Weights of a small image FSQ autoencoder: 64-pixel images, decoder activation relu.
Rows from block 7 of the decoder of a small image FSQ autoencoder, named by matrix and row number. Each number is 500 + 25 x the weight over its row's rms, rounded and kept within 0 to 999. All counts start at 0. Numbers have three digits each.
After each channel's rows are labels from the 100 images, of 14976, where the channel reaches its highest value: "responds to" is what is common among them; "place" is the part of the image that holds the peak. Only what is clearly more common there than usual is listed. The data: dead-leaves pictures: piles of overlapping shapes.
# conv: 3x3 conv (decoder.decb.1.2.conv.weight, 64x64x3x3, each kernel summed), inputs 0-63

conv.15:440486543510460538494508474476434491490515484545482496477509490509504497517528493515517521507501493520487490453481511524425508511493504514528500461505531520523508472521483514527499474531525475
responds to: vivid
place: top centre

conv.46:508503491507493498507505489513492513527514521383486496510505470517517515482492565513503477488499507512507505525451516476549506502519465471476520509487520533501505500506468505542504522512534510
responds to: cool; vivid
place: bottom left; middle left

conv.2:516521493472494484535489489446502494466509484518469513450498493511455517470480528478553476485526501503497462501510516514514526521451501510505480504483485467516499549421519515494513513489467498
responds to: dark
place: middle left

conv.60:505520508500503555492501499502499494492487507495496494491497506501492496494516485477493488488497510510458506502487505486489526492494501505519509484497499509505492484331479490514483502488517496
responds to: textured; earthy; grey
place: top centre

conv.14:466517480522503514494530530527524513525490502448518489468500515509483518479508509475471498506499489547507499470469479436542488506512504468473503507573479521459541498490498506452511520518518482
responds to: large pieces; vivid; warm
place: bottom right; bottom left

conv.38:478489515483464485529483525495482459435509481555526498516511472463507499511546483491500492516495543508472501449552494491471491483545485542512480522490508508491494513556521501501518510524501511
responds to: large pieces; pastel; grey
place: top centre

conv.19:500490487518508444504492483526511500475437473502508473488521418515531492494472499483475509482464525509555510506510475467518506524552495558491486499488497518517494472512490480482507466512518501
responds to: mixed sizes; dark; grey
place: centre

conv.11:510507541509433518467509477554499534496502511556528494451479493519490512458535487516492545466498493533477497483484482489443511524494482512492520500516522502511525504509505509448515513491524518
responds to: shaded; large pieces; pastel
place: middle right

conv.24:485513475493530519534480482525488491495554514504525479498482547501468486519498482473507461490511463496524538497560491497477506508424522535520481521480480494554500499451499493501504495478496476
responds to: dark; shaded
place: top centre

conv.47:536519497504488478430472547486515500521526486525492510486488522475497510554485518512482454503490487488508494523481482519543515459511484491491484478523488527474458519476508502472523449537450496
responds to: vivid; large pieces
place: bottom right

conv.40:457499498514512513493491501556513530501485506475528526481484505489514512498522465513508504535509493555498496463498506427452485465484486465492519509492498522495502517489503510407518504482506491
responds to: large pieces; vivid; cool
place: bottom centre; bottom right